From a checkpoint of a small contrastive audio-text model: 4.06M parameters, trained on simulated sounds of rotating machines with and without faults.
Rows from block 20 of the audio encoder of a small contrastive audio-text model, named by matrix and row number. Each number is 500 + 25 x the weight over its row's rms, rounded and kept within 0 to 999. All counts start at 0. Numbers have three digits each.
After each channel's rows are labels from the 100 clips, of 14848, where the channel reaches its highest value: "responds to" is what is common among them. Only what is clearly more common there than usual is listed. The data: simulated sounds of rotating machines with and without faults. In brackets: how many of the 100, against the usual share in percent.
# conv1: bottleneck pointwise conv (encoder.blocks.22.conv1.weight, 128x320x1x1, standardized in use), inputs 107-213

conv1.108:533518466496531486472494429483503475488502485525500539486506472524513549465476507459463487501487474485530451532504482552530495524478511508511487518546516514477501489496512470502485499531496510489549465460503488530507503527499444518482504502506503458520526492497500512533545529546500505473497533513516505441518499497505467
responds to: reverberation (66 vs 35.1); speed: slow (66 vs 33.1); text has "reverberant" (66 vs 35.1); compressor (59 vs 12.3)

conv1.6:522553494549496496533497515497539518502482500468509508500447487524514499516503445543462512511468505517572487539504524497496525512476509477509452506520467521502483476520546519504536505534518553493471499516495473478544538522529513503512501470504516527491469530481494490491536535535516538510494469474505480478478555533499523
responds to: speeding up (76 vs 33.7); fan (37 vs 12.5)

conv1.57:497475489507506503553502479500503471498492479455512515531537468482494512545489481510481505508504516526508499532476472480446489497476498480446515485508509462493500540515502524474450523481495535477501503514500515492499467496484507480516542490488500483489491513473468500493522510466482515496501496486526478488474485481473501
responds to: piston engine (39 vs 12.8)

conv1.27:501479509501496502501495483496496495507500515505465515465522499496485501448504494528517505502509511502498498515481482534488538552536508520521476477487470526537470490499484491483498493465535473498500540502494483475494500552542499485491484491498501499536519503507544541511499517524506548478519486522495512467483498534501535
responds to: speed: slow (78 vs 33.1); conveyor (73 vs 12.5); slowing down (64 vs 33.3)

conv1.39:520506467484453499486491509495478506468526493538483486493517444483479453558521513477450543423517492481601508561484523477482513460482484522503482477471483470502544534487484515520512506498520516527523499529500533508538491483517502499531508497469486501526492462473506516503530507502500533511496474523525518494463472487503500
responds to: speeding up (98 vs 33.7); fan (72 vs 12.5)

conv1.91:482536515466484489533530463475526525463495511482494481516493466461454474524469503515496493481474442468541493519493519501493472543470529493503526475480486508473513526492472515503494536495508485492483500496533508508472464515560507475509487434546512491526500490468481478468532500522494500517531499498537462496499511477485529
responds to: speeding up (71 vs 33.7); imbalance (38 vs 13.6); machine: electric motor (33 vs 12.4)

conv1.106:540521498499509460489518508499478551515524501535500498533523502533506543510451455466501458526480518543502501472522494504473480533504428474487500534491476501464495465493530471487478522453489552483517491507511530500470488482508509480506517529479521503535533509537470500516479484539494500499481464502487521455494529499530523
responds to: speed: slow (90 vs 33.1); compressor (66 vs 12.3)

conv1.120:493468517528474493498521476541530524464489482499518515480503513486529478549528479535468477498518504493488507504534552523459500499499530511507510509466525504510499494545530477476519489494479443479479511500482504484504502482537516549493474457504492496471478540463492527504514457500500473499538514477505543520460500532468489
responds to: speed: slow (72 vs 33.1); thin (high-pass) (51 vs 12.1); fan (51 vs 12.5)

conv1.73:468510528531448481513521513501519441466515459526516524500515513468484458499433494449500504453472493529498469499502510465462523490504500490500523497550462499501558471522474500527552474502491501516496518488482484487512524535509480500538529438463490513517508480496531493482523521482490466491467524476496522488544448478519506
responds to: reverberation (68 vs 35.1); text has "room" (68 vs 35.1); text has "reverberant" (68 vs 35.1); pump (45 vs 12.4)

conv1.47:519526535511459505483475474521461510501480495493474467485528487516492460501500521494507491469499523508537480500520509478557529487502501488497511520560484522503519500477470518495503528514513542510468545525502515465466497511502526517493480542513497512495500535531519524472530459489467485458438461507548536514489509509495503
responds to: speed: slow (67 vs 33.1); turbine (47 vs 12.9)

conv1.84:525492478515484508484500456516478510469429458534502501513499511529493507516511527520517506483499521512477494492495497514506527501530492520499472460510494517509531542486530460517496491485488500524514517494465480501506521521499502538470518518511488484505539545521499480543522463481511496518475518541495497485502494520553491
responds to: speeding up (65 vs 33.7); gearbox (62 vs 12.3)

conv1.102:515452481528520503481498471526472490517501501472483473527509498513556465560502466537513507453478499523516469525531509440480493457488451460478468500492486490508494492522479461480533502494503498468481504501530551503533479535470436485499514544513527528472455496487501485544507493499497531543450516473467536501501490504566523
responds to: speeding up (98 vs 33.7); pump (41 vs 12.4)

conv1.82:519563466463511472490503453519514463538488500499515482531512502484458559499506478522521496533528516444493510499475515474524518502458544530495493441520541475513495503502498534526538468524463530467472527508492489518524512514488485534479496529502493499540486483524484506446512502510507469527506504466499485542510537473466461
responds to: reverberation (79 vs 35.1); text has "room" (79 vs 35.1); text has "reverberant" (79 vs 35.1); speed: medium (62 vs 33.3)

conv1.118:509501519485484493510457541498536496526537486551478531510529500521499529479518482498519502518494496469517500488501525474494471525504509504501491464461490502535471506481503493462516495533538526529535457490486527453506523537455500503461473503503523489491497476487493466487494520472500502501489516503519533477530496490524469
responds to: speeding up (62 vs 33.7); electric motor (40 vs 12.4)

conv1.69:488534522487472519461533511515501508456499438482479493487506489480444500500503514501485550507474524529499482485515501512510492527484503487496508532503487456501493467473512478492467490499472504503508487486518550455488515510508500480515469541522491471453514478525498532490518526483449484486530475496545460523481504501506542
responds to: piston engine (89 vs 12.8)

conv1.49:498527496518523531546487491463490468504477498489473458518466541463493499481534523507505485485498480444469527502539483497493506520509518506473486516514460495505499499525491535512518541481460526535464510507476537523520509526535546446509528492480475511556497515456475546500510504528517479487532512518537527499485510497507547
responds to: speed: slow (88 vs 33.1); gearbox (85 vs 12.3); slowing down (62 vs 33.3)

conv1.75:516533530460496486451529467514496497522542542511510452473530516509514547482484481535525495491547490474484466506473481518475473537509479520505491515496501491527525512541508505475498483499486464472493510496497479471528553502496481527516469465479498469452507490456497443492494531468517498498511531477471500523494553484483513
responds to: speed: slow (61 vs 33.1); air leak (40 vs 13.8); conveyor (38 vs 12.5)

conv1.37:480457515489476502465529500542503499506515504528510499462509437507460474456499474510489499498472484491494509537501495510523491517472486505522495521538511517479510506492485501501474501555502458498535518480487464508462493532481502507523496457515500524477523467472496561484466516483500524456462493528506482498553481526503464
responds to: reverberation (87 vs 35.1); text has "room" (87 vs 35.1); text has "reverberant" (87 vs 35.1); conveyor (71 vs 12.5)

conv1.67:507515450477499475516485517471488526529482526495500526505494510501482495513516521510508493500487486520473506501501474519449528500506499498494487454478524495485440494473505500492529481476556535485508493527495489486450527498500485519500466516498512495476472495503510509538456526533500507501499501512485466449504459484503516
responds to: speed: slow (74 vs 33.1); fan (40 vs 12.5); muffled (low-pass) (35 vs 11.7)

conv1.98:474521518448504501497470525506501487460503484505497471497467532525475513472522475502533489525526464452496502493485503500504505505463534505517486548499467511528507484518497492468454483523503487504508506533508513556452477484466509473501499481525483511520490480491472514504511501515512542529481475514470542489546504491474527
responds to: piston engine (68 vs 12.8)